config.toml
dataset = "rendered rooms with furniture"
activation = "gelu"
depths = [3, 6, 3]
widths = [96, 192, 384]
optimizer = "soap"
eps = 1e-08
steps = 5000
Rows from block 7, named by matrix and row number. Rows with one number belong to one attention dimension. Each number is 500 + 40 x the weight over its row's rms, rounded and kept within 0 to 999. All counts start at 0. Numbers have three digits each. After the name is the row's rms in percent of the matrix's.
# q: window attention query, key and value (stacked) (model.blocks.7.attn.qkv.weight, 576x192, the q third), inputs 0-191
# k: window attention query, key and value (stacked) (model.blocks.7.attn.qkv.weight, 576x192, the k third), inputs 0-191
q.22 098:460420458427567501462501525511509594549474470501515564464461487562517549504494523504515484484514515559575507498492487478531547503547489533570547519544556459529503489524492536468492464529431448547489455487513489516449475495472550493608508512485546477551519476522506553519516570502447463552453523460550530543495487515511516462544465512546509481531545483455411449532522527471508512417527510517528555443542484496617503496475504506566440529476478601509565495479576537466598540452513419532418512507492503554545515516500522487494513522446503487550538563504555501529431478428553509547
k.22 099:555519461506509475512542470472516546509526426529482517464537485566527431505526490451476511522533516489568483558493452474532503542455504495503479427567505521545493547418520484552491460503525432558462531489485522510438534488521524533381551533476464517415480529497472517549558560490449484546553572524515441554468504533511525556536619505530496495532486502519448481486510540519517413511494473512476574474442482543491483486479447568450503532500440503549530482558546479508544456479452458504496529506556523552517463516482485576506502491551545549553491468469550583381511439508485577549
q.23 107:481528522560514523511472513529583463491552476508519469506452482499449444462506501526475466486493441469433486543508526543436557514560485476570529417522461520571487443468546534456430452539513509614498527469495520492435475492480502505458495500500512529505494570545533502442495497493473510513507511545515498498463567441534501527414511463492440512565547485489553480425555532552542505533507503496474495514426577552460562512570519546561462552499556531462473548547525491545538472568468439505597415440498481519525498578490511494565479512437451525445541459533565535452463470512559498486
k.23 106:513464485524453519479439459523531475463498521446510572540452515469462430465578468434439466515547560566467499465546404553497494482528494539496574532493515497534539433451508476533544435411485512466492493502507495493502429466473465501503486481537460485489444457440597483542445506474503484473514539491534500522525500500499447548501461442592565464513471425528477540576563514427514499476460488508516487437466500483491482529496453523483553565521531483476504447461502517459503428463480591552526469419491547528509557538475530496442508554515513411473444495525513420535462570563502494467
q.24 098:533519457593478537469478438515555470456494550467562498447520538522496469583476592475503520460530509419547455451548536524450471500492496505529468453494476536516486479451468484523540519535536516475472507422536508485502459500518509514520493558479537468479492535519471479513586457476509519529447514507530481491469544553563474625486490481473463462461517508570560508465514444467520511540496493516489450490473436524430556551482564535498509504498485487515486544537501488474525521531421460491495474586501456533527514458476470418442521586464456464464489496533594405494539497590520463367
k.24 101:489468551515477473534509519487484419452483470536493535539492545508470536555531413492444515534529589464526531510555459509456514474517516495467495536449584500542551546434410483541523433489451481426491473529491521609510450501523465463517529450487550483576481493439572494508562438531493473484507464508595495555504486510506429522492506487474513529500498517511494496423499457507495489467573523485527490472477571458488449542580526455522495470544593526468503480519473468441538604522512594461460467501521522475430559503477448485480553517489560508447519537569472531469519420464486463500
q.25 098:559440540447442474483546497447435501463537496474564479496555442504454471477496416558529470470598474519551437520488490455492517495477481527517453508538441479544492469569497469483424503485484502521566429496387550510486521518425493486558494450425481511463443486465502456524458489480487525478502462482508473465445515502532458468591509412430544503433541499579490458551398506533517518478512463493537487535511500502452560516425458510506503517479498466472473596457470473565542506559493499517479472516484487534472583467490543533432514471505496482516550496518462488546427442507552518446
k.25 105:449480514521488557493508544514503483496527578486447517428477494430547572465494515490570490524488507494515454546548543500537447499488577485563549483479450495510515471481504558472489525501521499557531499534501523517494450462617507465479457453492505542440521493473501499575509453466484507576494454537498483541449537442536469514498449512482458495458560541564596456425520464505475529447455451492497538546508540472451513504500462507418501457539522508549440436456506559513543530362449425532578460525549482484412464479477479495497547429510468491450538500500489449538490480572562474483
q.26 095:436476556529502445559509534571503460536505500460442543467521529436469492499465533482471503527475527454480513471481535481469428473527535432496490569472501453559545568498451394500581448555498525531496541507481517473449529490520461523513504517467517473515446489557525537607559494552492437593500465501536498413530510489457514561494497470512539505478410479533453547506487488500595479445477498483525536552393414449504511472494571534556545519497509516486488484492583532478526480458495371496508500506467508493483548484498496547536491427468462492527428458536490508519467530540475469545
k.26 103:466482563455527469590528489529455507508427363501511522429465467514490563516512524499511580553517510519552494477498473437432468498520470570562484532465500428474516502465500422479461494550586525555483538436544500419442476458447475592579472466524489553511495521509483494506495540439501507511489454500502503479542459536495515464508587424501490498492454436487499506547476490560508471549462517519523474453533550563455496471491497462479536554472406472470533458514581525481482500464504550520477500581432505510495540519457521531552485520564475519415482464506561464497466524482523491435
q.27 081:478464498573587510512481522493460509510447475471474533477566523511481463502415446433519527417434522466488492484526503494504542532474403482523533483486514536544454482455510548567548454445471483469431494499501587576518527536551550472465489566489476484477508472498470550444528477477488524454500474532489461493524540471503523509482577522532515486539480524516456415564492510412489484532546450531439486567515545549506574438474499474487514422524488479588511425438503519469528546562509492393561482509444479553524477471500504516541510440442403549538535477490511465522513436508438482508
k.27 085:539490499450568506453526506581423507473485393523523523503520457487481444485514454531526476537523528485471515469491481521543449480490432410517539472440519468415489530565472547474513533465540534445523499557584534530489477542499547565526418528493529492467599509521543470470485504530570543428519447528510484441494507446530503546451473533440533466466466441408484490523484521547472475405487467542482513493540553506580458490533462475542487543539464531504545502433545509482503497530497482511502430493559443487508479531490400457484486557507517508476454519586516493561525534499437445542
q.28 100:515514493502521527475550529478523483521513537503507472518544530455490540564485501540445486475399508411424514389511537476587470512559422529530442488440547492445494534523526451527484534542570493465550449485523487561517440489537599522505554480483452474488530563568436518457460498519626531475466460474542443448531433531487424562572500533521514448497586502449563501484546478534561429518489427523482530538535492500515461464495509482478476562523529512515551492448466500497582508530508538477528550431518471496503472506420511498476507488488502486472539493565507487483495489530507505460
k.28 096:384528505547501472465502449490497478575584490425498548503444569480483539479467489524529522521479521468489536521487559493521490438511449466482525437508527423564488525509514578505472517468474533497470517557457432586487502490485447521446507492446547559527534483491486509447512444537529537436493391480459543497561501456563461490516484477525492471475548486538485421502481448534418468522496487531503450508510523413451427557538498522523436503512519526428455455481488481509549496459496515529478551526605456476565482499464437553489539545531512442410501538459530481468516481432470537496
q.29 103:527500488549532466507467529530419474418491573492547464438586448552498504540523503518425494466529475470453506536481486566499541463452469489510408549571561471474513552545477570498505506545455518573525455440525516564471467499398546508525528481503417512441501514450587470530567523502456543504554440518512552511444529490513391472551503468522481446532481529476530520534464456555526491500474523460451538461486485515482562554464459467505461588460429542526467545492486503557518526484519515514527540462509527514510476559571522444474398517520573502508493519466512478502509489530486512475
k.29 103:486540531469546445486505488510535487477543529537558480454503571532512476428513505513469485547537529485560500502511513495516483497431508552484596562546505487531516482456453494563495596457479490467463482543456489410507460510492516430419537419481518515523465429468522512514542483486525579477508491440554481490392551512525549494500519434511441437504475534506449499479486446453508464510483450445507523444534469458409461493458511555504546515570531587527504482492520546456539475486497519488538508427523540514509442543469443412531505436467513542493557402486437479525564433498479467508
q.30 111:504514471487510509494491549554471516517431524493496502480469469453567500514508551542467463524543488487586529505436521556506422468531518592557442444525472493522473463472509543472489493480546457508531546440474537565551518444507520516431525468518487486428501427479523526431518474573640495487453479487446455540368541561443517527443491483468495508538453488561522516465543430463484488524452540519549476497533513482479501569544584515504518512472460520522566517571519532489514459549534510497504507505550468470499438456554466425474490473537384521493452506530441488467489471491489511496
k.30 102:455577494540526549500521479476448484518536510476601448368573484492446469475510477538502481460490481515549562483507550475502461507513526480518478508475529446524474512448455539496580464504503527566479547531521457613562499424503532482540526416455584478506539453520569479503509489517524501512516509456546517490463548479527522544504400490501483550542541486440449433489481500502517476511547551468476577433443464495524531542518464539500592492449397434546410509516499544502496492473503488476509513545489492461494552482463518497521488473493517588516535471466475533471543452506466581475
q.31 094:492518510520463456473483473549520447516506463539527542527470517517473470524450548484486547512450522435539477523518532523545448531543440491526457545488604516464531491467537466386478519469512413466488475550508475522512461478518550422481498552429509532508556540517490524454510505514589528514519526509605609476482510487484563556489494541405490551525483419380523504495508487422508474420447477488462517489547449536469480474499425517445469483560471609465480476502491514506503432471483497550451539464468500512526497487484479457454480446498517524511470543487486569423493492499430508492
k.31 099:477450455444464417480484471488538530480560509538493493513496459526659519486449441561523558534486514543493420487536554506548481536530480531495493476446521534495442517518457472548524564429496567511591463464473392514531550479441497557450555432452543493537496553521481453492504470524507436513452577493533558537491492500501445476501499503484534506431534547449478507444484526545504520475508542473509464472467478536519484461469513500432578527491491459521538490469502497502484475427418514562452528546549535452533515505425543473462457415493504487456488495489468542462568515482493563509
q.32 091:517538486502507459506551428404492517524551530529458519428518539497431541520522481532530545524452493510542468456505413491516507560438574483540516512492488495482513435441571475509540530463441494565548527508509482492493477464546495489504483563497471511457487554462454471470520439480499448492454455541500439497459448512505524430484501499516512561466512430574497508488522528512486494597476494461592512504502512503545488554453527491466582491477486468549518573466543543411546388542476478552526472469507612462431487414498463538454550496447513538461489540549465507488524517515508412502
k.32 096:545485544532551480531456532516447484526502538412518471572490468438532472553523520422538592446439473494451526542570529557484457477490506439500569515452499501500508571443547460499523479468470452496506519472466511496602504483500421433596537535528486441531487498511489499495508521520477487456428477574544465556573465470478481499482546406453453512482534530556476569486526465525583470502517520561524427538544526518451515470431466519494587506479499468512555483490481549436571483544486475469458491509454517468490517508545521459521487432500417533522513495486569485526483529510471520559
q.33 116:528519445481532521501449492480469533521563488446554429529514557434529484491480533489484528547494472553478522493482480549495486494442533488423479400560513475525492528554441477525464590439573495464518526422484461550522506493503488501506656448500501505498487512521566529487530498537548457561509461514561487512517579487537520523494500546447497440442436505524562478495554507482455447469482499546505499428536487459539438490485449524488490522559435505535510514498598457469551493507466540572503488465511460500576511434444501502448537439457456494523486447465483562520525526456479455589
k.33 112:506437500489541495531485478553563576453445531560513492461490568457502533487497464456534529559571465548487504431505534491510488528487479539508556505436477547551485494517492545489542445494518494482515471522473565510533490506605436531516525511507546468461470430416525524543514548541526494503495461571541492524516489525407505505503495463509452550574424486494479485469575526510484433500468577537521511471487421515534511542544552548552550466513567495535594500460511478513586571471477502436471532491462506493484544541538488460523474456554490548488462516577370485497502497527579519537
q.34 111:502448551476525464497459468461533523570528506462471506504494512521519493466408600466495485457472578504583542486512431455496540494479473470521570558451579479476494524402514493531468486477500500525511589494497521537574520500493537502463553566546478491491455455542473515470556496559411545518504575520487510466532523494501491564464511482570507549486536521493432529498534489473457497457470460473508469546571503507469507521499541558472500474507491504464560472440519504482390489534478564536445485417487608561494532460509510435487504494459526465508536517532555443565462565463459454431
k.34 103:601524483505497472500468505527485442531416516545561512536465566538483525446484477494505470533483537480499450468490415459470534481529453494484498497469468550505484539543471510510565487503434469560500507510524505513479495484484512501492546512460475502479522531505478484523394494451547466475490539471546566482478488524544444522472487466460514504447581491466440510547534487450548539455486425400488484551451550575503406529534506471367480491530440549569499532531508497521385461494518519454502460457456494500550454504519461552480519437429468517537549550453509569487404474446531527490
q.35 104:490544511496555501470534482517417412509398452537520495539478498504476500443523524546493539491529538473442525476565484468511489462462501489569497505512502420441500444511451531566421497450442541519564486491504482472487501547527474526469481495585516504455450568472497486525492510549483462555510486445437571615511550425498483517488488547481529459486494556563496505477468484473554525494438463522473458436556479461532541451584516483494473459473517561475564489499493479453508420442411558495444537464613515443494434566434491529490495509525542493514492510478489468534459531494462470483
k.35 094:484421394514500467405529455560518518541509442520451498521538490563494452458496562438490561538472499535541518464447515589545521556406493555399512524501544451510560486489481472468507562468467443498526493430548452493500472460504488523462499421582558549500485518549515516523466557522507464548508477512477523425589504502485486460526517515481470489498492457503516499482416527471544554489475541523535531410556460552541531552546482497530476575509508479454508554498583494535491502439484520448434490492510493522511463454470518452445489487483476492528458537527535520533465546454449579506
q.36 106:535476443410536495481507536487438558575510499499496453432511552517542533443424532446452526525502434529497493463508551500434488409487510553555495478554483452466477426530439522497516557435516582531551534472479550475439481496539417531483541470481518503488491577476518469504429499505478460514483468465501474505544524539489524493511475559540587568472511418463508480450420545486504489578478591581507467516494551531535461482547510504411516478428443524537555493561531459487507491441505496548476485585479493481533476457489520548465507484490447493484542474506563541489516533536495531537
k.36 103:528497514617444424502534530466384489472538476482477486462508518563448493446536523486469523480579456509482485564476436501513452552414533494491527519470487534498513451440493501483489532480509495557525496404456506523517474478588485478487475551525472444507447456549521569466505505468418507467504460512515454485478479484493544419509502488552483477475466509489562413538491489419490475437491516485467451460536497518494569506539535523518557537483499456507515509498547444489519485408528546448502519460464480491529574507482508435446463535556591467496445502515431380456515487466542529510
q.37 093:445584466469547553406505566526470443594446516553548538496466498584477546529433529412432448510492529469500500459477557489419471468533529484537506516525488527516481489458585466483451473525515422514541541466524509585500544478538426505527525450595463457519482518470473391519509515477509496502515564528474482526478531506472455452445568488570491501505526406459476518497485505577501504507519451531493479474538511562519474560534491497488516528471547503514463477485530503506573509519545485428444529467501549500493472482514502451486492544513525460437559507502480445396507502496438464516
k.37 086:485503542611489443485515471464475512521524484505490548542533544525483497510514456494550506507593488526485518491538578490488438543525531501488468509511495498496543501480462440536483462496561438564500498425494485428498458523591443585516433504490488477506553433515473425476535428472563510460594541579497471496484521483541583429514450481521501512477496518500463464527473483460478521565509443436468545505509530411485472557574451477480457545547497539490497401467456457499484451555501537535472557468460467501560532427502513533506431501504535480475458470393536508496477479458514545529
q.38 100:507427533503507541481510501550510547475560517506516485535534524490554472519444478535530431492515537416562566491525500486560522500446512498431484498491484549511504473540433523493525498549438510451506498503489545470486511493574513554494470530479456519444495469480488515539483610499476468492459534435480470519504500603428557452508520570455542533513446483414556539420521520487513514485452454497526444543587523513505463488409535565487461485552487472561506435552466504451509494577554539496486481456485537533546482476519436415490511401510455482550445426447523530514485455447530524451
k.38 101:474465493498462546525479487523526477507589519461544542467530551495523428494404506534454542579500509497533470543530548428417474575538481535527491560429464494512527520439515558480594530506432493516469514508444511443475594493490572503520535500410517538518473501491511480429517438505494496551495538457494499495477465468554480565563531544490487541486452519435442482524495548517518514520510511478503509517539497508557466527538449590507504475483467556501407562549459595524467542475521455537561448478537486557503509586425478474478502441466548551482506471523526497476469532516474496425
q.39 107:523508572486497453473570537484532570457442569517517484437438517545436496465532457505514499481490518543431516504520476527523506548519463530493534396525533466443504471507495544439498445501487426527496475523537441495484577422460472546528443513488516544500513504528492557489586597551479513496512516431507592488464528581494431568518518520458532486498502537476450503462497498504514511483521500538533541500484524529518411482426422502570516527538464536444483484502488487474474447488546468459477462458506535489492552533615454418552458513523525467534541513489528467400491423514465526470
k.39 110:521568429471558425595468506522507460511587459502495535463530510522461486497466540487487499550570518481547504398491518500548489508447482596580478507508505533479487488471488471464434565442497530456433478525514523470474562507422493485483495522453556469469413463530508478486482509529544483488493537504487551450490538563414540533437482526552535504490533514561466446595504536491507475565592524468545515541456462497500588504539478496481477467535526434482481465497514543488466530564556567514509572468576480538520567516496455489546523503543559517495471449521515490504571498569496483525
q.40 099:470539449444457505514466531553451528506543519497488437527475540491494475486450457480548524513459459550522539554533446461435546493527469523496477542585550465510497489492509438547464515427494462448501496527527507489501500557469515464442542475528448505530497473458456495530443490480452434535561574604463459515559522531494476498437483489505535522507549511496517434555437520467492418462552507462464418508521489502477568507593509530488560571512496470502475525489565511444451409463539495427487449459527546422447446449572485506501554432466518505514492551523535484541543562487554461560
k.40 092:521497497507503500501544454493417467453494480468579458511481587468460500499578500546504505532552547529573445525549513430472531499507554418503544545503504505501538468496479497445560511498515509465491414421490512522458585469528452512488472448539465519411465526566494471450506577452490509518482485477434480483561477522510456447506583478505564435543528485541533508553494529483524453498546484480534573558460512488561541444441483512493543497498491557463485529601569452435466491395486475543408463510478458451457455497514498559496465448520481494446514452470526493494451522470489510519
q.41 085:480455520546521446513521503540537485508551471580473521451576558427548497554521433559530443487569580539488491424478464490478564538435420486544454482519416509536485485495525395481552505497503427497482519542526494538549475463552546488494440541529469470532461446501446500586464517477474431448494522471439488498436488455508455431533448480505453492446475587522484510484565491527520514469429507460537501578513519471491524479509496478494498475473437496513521500480431494481584519494475520547493573453477522489475530482648490491495504495513549463534484526454512433514510502514521493488
k.41 089:513526474414458479554442555443522481514461514517409484566451484550518492532502465517498545436558543447567519510452527456511513518511454486519518526526462537529455563526509471439499463499491523494439515512414540451531501476419552571533490530467522481579524527550430475489483603477522533486505508512497481436493564424551500482502541477458476607499538466484419456525504461482535523503514547466409484504558518501525499500487492566496449448477522444456465522520491470504542474513427466477498438480419503517539447483482601520491524457479551508463575492491522465552558535508444494445
q.42 095:437490520539533496512448514504507469416461485470518533422479511470488540489557420507512533491527490502487452521431499417560527485513407484475519514475434407490503547491503525514421475537495492495527463477435521517449532526475462465430489453485518500496456542484492479481478590550442566566493500513491445520515493478512469464532455471528517461526455440483537507556401501473478491472402543586483473457470474488521541575472544476537454563512485512471471529505549496487547474431441498448434383513493456514533523442525496426557435496535484464479452534460446582542500506464482494500
k.42 091:526525478435555450478501480489554566505511480496487537468480478469497414480537505484499511468477464484456434568476522500505450541598511473468468486498459448524523449552536534460520473502532439504450437566497491484484536458529548535387560502471451523511430525444508513527523450483437479503530474422519442477482498523492517463500499537531499483509445432451536616518412533526475448566458479565502547493478441516532495471532423433494503496533521523510510465494573551604534476438489528510540538540554427464451565473479514494455474470498548470491448460560475505532549558447464489508
q.43 100:544561465620547498504577509592497508410439553536499446474475460443543561516528525515527529498520493495525468432563494548517427511430536470530491491526417458549487496559506507506469486511553481537529500459516451513443510445465557475480499376518527461455517421513466527520446488549482477532542470510512507465447486494536495549561525467465517501538463511521499491532465484492469530497466535477445508508523522525485557488469514450506516470435514538486450608566457468510552505457494460570494447453503540499485502509545511566504505597611508529491529500474433426509459521518497544515
k.43 102:463511520415482436529476513487481500576468512521420448485510465524471498542492507471461554468486517428528597502510488495488475485472491470511495537441471579519422421512476522510475474486482539488527498499500481451536452505476469582531454488509548462543517537482489407479507473526419439476493525473532457442471474545533460477499472520500478485538375533506477426439453423503445522616523496496462503456560455472507484503533469429524407537543557446468477428532471450542488535491573521500476499451528523555523474500545532451475500559496461457412502442474509530501551540503487444508
q.44 104:503509530523492486411529518497534483493486460500536506510493561485494397536420450552488454506504482447483497484508499467467550554476474514410402426554534521566495432508494464506455536516470530556475387535541472460485561509443529571450534530616472477560529434526531571505494533514464499517471475522470525524543544482492462554501491524507450499528515484453537457546512531511486592464515451455539518550468506474461526527376525434432440517485481513457449565491483434518495526442542480524574490571471508501494482477496486428468489478523481495510490553469473449464455506500514516460
k.44 107:493577485452537509527474495501452534480467591465559469471493461533596533490501475586564472533510504454542523467473481452487506486519517464502516483478581472480505482557499501445594525524468442496475404507506496450509494495524541492511586501456481502470531494523509425459458554535550534518521505515551480487469517550476530520439496475469550542516540517561491523548497467441478496523461552364438585436540496562548453520526549532507533495493520522439457490610496480533424512500542485535519524508487535580446566474538468529510511529453458518531565493470444473499534545561503438526
q.45 104:538467405469509518489424515592536434461460512489456464497472521472467544536501566569458509526443543450454550547502575471503533491473555541516456551512477505493568484451541464527435504520480417468488502534479510531506539477555529502525501447557466464536486456477436520558456449489454521564421522483484485601554461426553554489531479512530495538432495462538491460421547508545446607534532505505450527586471499525477501489534491492441518455510527480434508579522526517506504439523511491506512492449447562502522493484513538546484451506538492477503502438505547439452461543479570476497
k.45 105:525474498492481507582466553503500495583504486553548472539532396536541479505497504447535532506432494504504552472506541516485507400520453420418442581473553584501458426524490542535522476457522426443468474481461493443490454484494543477497528541423529490519496494526497436513438551432544453539558461523552520492519547456527432537483540516536523526541531550522477452432451459535467495526418468468518478460505488456529459503464533525509510532488472547507492505527466473449410475520532500503497522444454539509467457497402515491516497465468531408444496543507521460526504581426487527525
q.46 098:556465490485503523541456494544494482560492513479568535514477523567506484517530521488401467533480488520550502567510459535506481525568508404475557519548524543523521583532471438484476461497531531491482474554460463477492516508453532450545491516477495480496542454546535496539529465509545596495523536558598428448490504604478539579519600449422512514517468558520506517487482474451472493515521534546481529562526542526444531482576464530441520452559481438538497515471576508392510477501523533490486473470548556480478529479497471435445515505484465466429518545436528526562475499465535542475
k.46 104:547556524464551513514543446400453522464470501574555517465488499484528448529603485587474535492509523426497476483481474530445501543498467523481579502493514578627462468558543468482516430497464487480453481541393579522524562461510451519461520534530515553504477530505481502524421540473446493519466518528449507484500495459512526517459439420513502416551555476489467490486506520501472525436571484502509464573450482523497510523456496494482542443506477600557530481472505569486487509506507497484542472487528502460529472540555529518480428521534574535503483487463522523461467456481467587474
q.47 096:507539521555461572530521494482457454502469440490533567523506462466490490457613534487488448486549443466487483549459517469510484506519497518560508501517512447460499475570505541493429449457527444538465477485498507504490511496463500496525532509513428562514563478518514483482530497520502446500507525541491432435517593486468495587521564507408494510552522537507399524498572469465532468478513445530452527471368512499429459475435485469488517521598505529489491474427490556542492488513511520462546567480578442485512490539534541521476444498501567499471461443501426431514503437497555470561
k.47 098:536481484475533538537441481598602476479470470511521527492537506499443504555426497514566392512541523516469481538468527519543617436432416583558532494521471466456526529536477467545493554458539497515474574466527495505491449511453491480432523548466518441485543466516521474455558508571539446498445457464436584552476468462441541499516596527513525494535470496505526406488560478507466507452446494528532498483473496483471510478518462560530528518485510459488539495454505548616545522458457492530497515503476526501519444468516514476534543518526459532494480517538469472491460470568452485473
q.48 103:522530420428557464506484505514417498507525466522476554530580510582513552518551441462553487539539572507549531480497528441436538451504461504553400447543500506487458490463517539486568481481504469481499493523547486441524515487485495566458505425466430560489554432450340486533501549534475492450457496421473515529497467505454497499473443510532504468506516512484487486566464528494467524466479476477412554517538499536592540557503496412478521524521489458501523514544423488465404494523494472524462502488480537500510525425521537463502516463517454491485511477522542503520470429492486538525
k.48 102:482569509555506484492502560505469409476546500510465524511530546563484449484518544497523511545551526616486458505474488469445522488524576474557512511493500517487538514465462485484545477533479505520518525549492494486510507544472580520568455508513426484504531479468493493448514567554478499536440423476504515518513420466558468462498598496499509478491555506517476482557406515527472422508514548447551427497485495477535537565500522482481462480530541513469568538520607547347498535488458540457468490502480475448550562486446468499479533566524510517447533471514468473461499538521568422538
q.49 104:457534546506601467479498496549499458509572529511488500447538536436454511567489559527514525516556488537504456558523513527503488438555497550561491566486472546489467532509576571437507452506530446546448496471462491510550535443440517452502493524485506518503469407517451554483465512447490561503525534471537485503584470501519482496406516497483546444442540476545511572488484523432519499467518532490611399514473469576451528493496525499433503458486510490528495466525480531539489533524500387450478488533531501524526566518449506536514479472483497407535568488530513576475492533572519539488
k.49 105:493485522557414490527517541489507454460574495462491550476479507490487489418431488522490472549506496419522509537514398436508575513577485453587435467440448493467393509494553523493432510491486488459445437482546521525487509490565426496473495533463489500544457524550490464441481503508570546495490527541574527532420495534497543479545521517510492413484443561495514415454446480532443535490517411537513512489472533521501482466498472429486469488544476512584459513492531436530502500483478464540472553399488499502445502488503523504495560482483494487485470547554517518549530481444477533568
q.50 089:472522524501488531480454526549472433509500399517533393520479476543481506429531513509555472552529538535495474488487545493511567412550538510492490528517501463511426487525557417468515452541455450479473506506464516521534493513533445575510501471573509518469506441503468415519527505475492547554520495557554482463504608442452470445538509462501559473461513481521485565437540585479559455483530473505411535450458461484450525471539539524448456473497565553469513508524514559501468459470512518524515485458527551508457546481458511509443519406446525531503480530564520546477547560560453508447
k.50 091:539511468495444520493492511465540450529503578468462484484514490430492590413423522549563501485478502577465488493450496581529531467591500485449483544475477402510532533466552435508559505524517516516477488488462498559486532475510467482433506480496500470465449468487472484498528533450514491526508452530477480593494508500516451463579484521472450522521499552453515453544528528505513481430494487543510535421501529418499430477430470569485422500488416503575447536531473407507486480583444484510507536554421513484462544492384486497499508478468461502574530483492482462467488533509484531529
q.51 095:489466485477489519520494546489509414445487429483469454414457518483527503510509488531488525476530478527471467460472482558469538445489501466515497506451543486479523515598529426502495470527462506491431477477488515476557468573476505503454474475479449478478433554548576549540455557450499525420519481542501503512508466430446505518532542564518466499483473518480552529538497571598574595480545584488477415495456564436516520468523497542567535422484482525452547532478458613509609501411529505481516470528477469483457469501517472461535465439535493478513482480450524476476502506502494453545
k.51 095:537491486512496535446531435449550531485493494506470509508430434490455483493467430561556521491510484496573522502484490434526546458578437478493510538534492517454515458508500455464567468452552500405526425511507506393528522500509516491557520463478538491540520498472498448407494497415513566548550459531487537475527549493520514521445471543444483447449527480493471564437463426553524529523497500540498532494532490501572524464459492543583493508396501501526431493549481508507448470471393501511502491466481482510478487523600553510504504487492491440575509476462508388533469560472520522486
q.52 097:521557493474535536558467476438436482546494510509494463508518462517531523461490555493487520513522552453464565549448502467467461503431523461575455547461528438561533560519508545505523518397558444417475549505438436516450512554511524518440527488441424446463501485508525469473509557474473417479544494454515541574491531537477493562487501533490546531463480518452469494525562542481559456479498484505512413506466505486489527503433465497524443461529480475435555467563483499459406518467565477569528544403535559497485502430481510538500548525539459478476507487438560472464506520433503484544
k.52 099:474483528522478519514518540576507453508517509491453504506522546503491519583487529532468491527556465513440518477524540559477567503459471551510465448497497533483534599496447442524501527498457468534513489473444498425555525435508505535423569536468545455485566446466467505533470503517476506486454490589450525556545500543569454542484522556513515500482520497431477478530496513446553558471546500459448422600463577431465484523485492479522511509563463442497506515530538531446548508467526515525440466466501527423596482414522578488495554509481537481443509468485392459462491489454551500535
q.53 099:478457418504459460456590455506466548517386499508559455452558498474510541488581492476503541534547577474504542448510507500422503493545469549560485579533447480493462469485557476512530449461475526499522472538493501432474486515516448529507588382492508498502500497484455504592533507490521480536530570523465547411447465461493460423458518497411444540438497524490528448569530536467462476459472467486498502526483486548457528497505538476522521475504479513524493552479573481505540468503523578480395470497509476444457553471541531522508517455541455502474503466454474500450473549546498522459
k.53 096:415471502509474491485540432460529483533537520509501418505477467474524525596513474453449536471504550483525556439517535511477436454538565463444604544462529526506507449442536461410523521551525543581526478496499513560515479491555503514518482546596549498421468496487443455458551514522486492504486490484575516545559506497485450576482596526562439509503506587513550497501502506476457515486519537499524501521504466472464474567452518508536557538552475487444544487521476473490498563502512464484536470517505451484547478446516484514494500549570524483403515567491504501481602578467490555465
q.54 098:498532447525525483432456532553496477527556480423522526504539446495510448536480481479482504590562485427535574527522498566483502536571503518535452462529489551491426456480538447532541587530440482494531517468542556509502499468542497431496502496514470534481478482475508541461549450550520528517424504533524497523529422468517454569505458472540468496541536537524435513506541534526470536478560490484512572537558503493500424535524407468434469610441572504524437519549494551511517552601477472498557539489491509485539502463570570522540514570463476509491543471505523563457491500515479539478
k.54 095:510530500501497577486470460552481501524553549462494533533491557528479548475511434486546458455513543557570505556478517418571453480491507444488427475461451562522583479507514498467469467469450528442533481506483524485538496556487579455479475504429408522460496515494525420484574519458535522556527534544523484438561506476486493461495447470498462492541482483488470525484563493430543494541429513451562455492505468468457525418389521465588472460544449495402516548521490468510472502540442534442519517492582497482530523455483486511564529520485471476547557487485534550505501479530509474423
q.55 108:501493523475483489459538439481441481514514536470540480373527568465550430566542545504510465491537518492542499485499487499498465500483496481526547610463534520528558549468496468505513487549558498487464477501511501515460421526501481493549457416523486493534514577543522540538487417521529387522563449566498566460397521455557486513513504570473507525539553518516429506536526536495497504467425512423510394549485484459435577450485523488552418470444468555499501525509503462534516559522494476516480481486520481506456468510478465518510591498533442481501505479416459494487485467500534492525
k.55 107:467425473468426495480532525455545523458484504556462495513491461538509517535555501537463534494516535518537554480527493559509481538558536565473540470577451460462454535512467490506407514577521611462513538416483490475542489518540462459515477455571563453518518475471464457507575485446493494463538453496568475469537504433490464440522549488463538461491506449483483509491416483542562558490589488475507489488566488529483444483436536501608507522559458436532483527513541437550545488508507515480511445537494533478458483459456566505480438520516499536476503567491495608466496476493467440492
q.56 093:460527477450433523533527543513516496393476525483501514480503547468504543552496515445476460529531536538567424513511419548460512493504503480488491517540489508499532493479496533482526525512577485503520462505495535586450522554496487517466483412526483446511469481485430559487522540516478512474459489528443500471465607498519432523523434458458473424563529507435471500533491524526532555478489631507543448529458491508530521543430520453520538455592467454486492459470478483532574493478499392490448443524483514478525581415496585537551495497531480482530500520430513524485419444495522525510
k.56 088:387575478425491494522463519439543486579540517562457553502444498501486465513553512484485496471509495474513489484537494498490490496542505588533474442526550540448469427468485513421477510485544501513478508531569525474468453508525512470507525505498509444540417491545477514535570604588501452461550444509539495435470421500519506528499550512537453549508522416420486508480499500532494514517489491476572487456544550463483530454467459453506570525493538459496540446527525542534490521482535450522479500452483484588444525457501509570523500501440565506453542533527516511488513649533530511521
q.57 104:487537441486596478505461570508531479550498486512515575503422512452510485488417520515537487535555541434565507490560507468565473416468537536435434533489505518491487498483543509470475537453498476476575517502536467578504491419472473537468543490593495529435514495430462514466501456505511528511447494473466449478533515522527490498473543464549500484536460519495516455409499507462485529498476546490448533529550565527445548495564490477468501489464512475540438582508574460473439508600441486522442501475389567554502505453440544536515451480493531461523501393490526508475509505514488479504
k.57 105:451485524508476564501494480466430471531416489498505541503474555475514477483561495472425421529537487527470512476519465512451457551529523466501508484430464496523458487496377494493483443494498428499639519513513426466532432540473520423546480532491494540563548502451505475437487503508492482494456478497447519465502463514507449557512413484545494537514483476471540455561469495499533504543441456479541465448488457560520459508478457594475459547492579558458577542497457447533495531485474499495478553461542479504409535438476536558449522599496536487512541498485529504481486546473543457474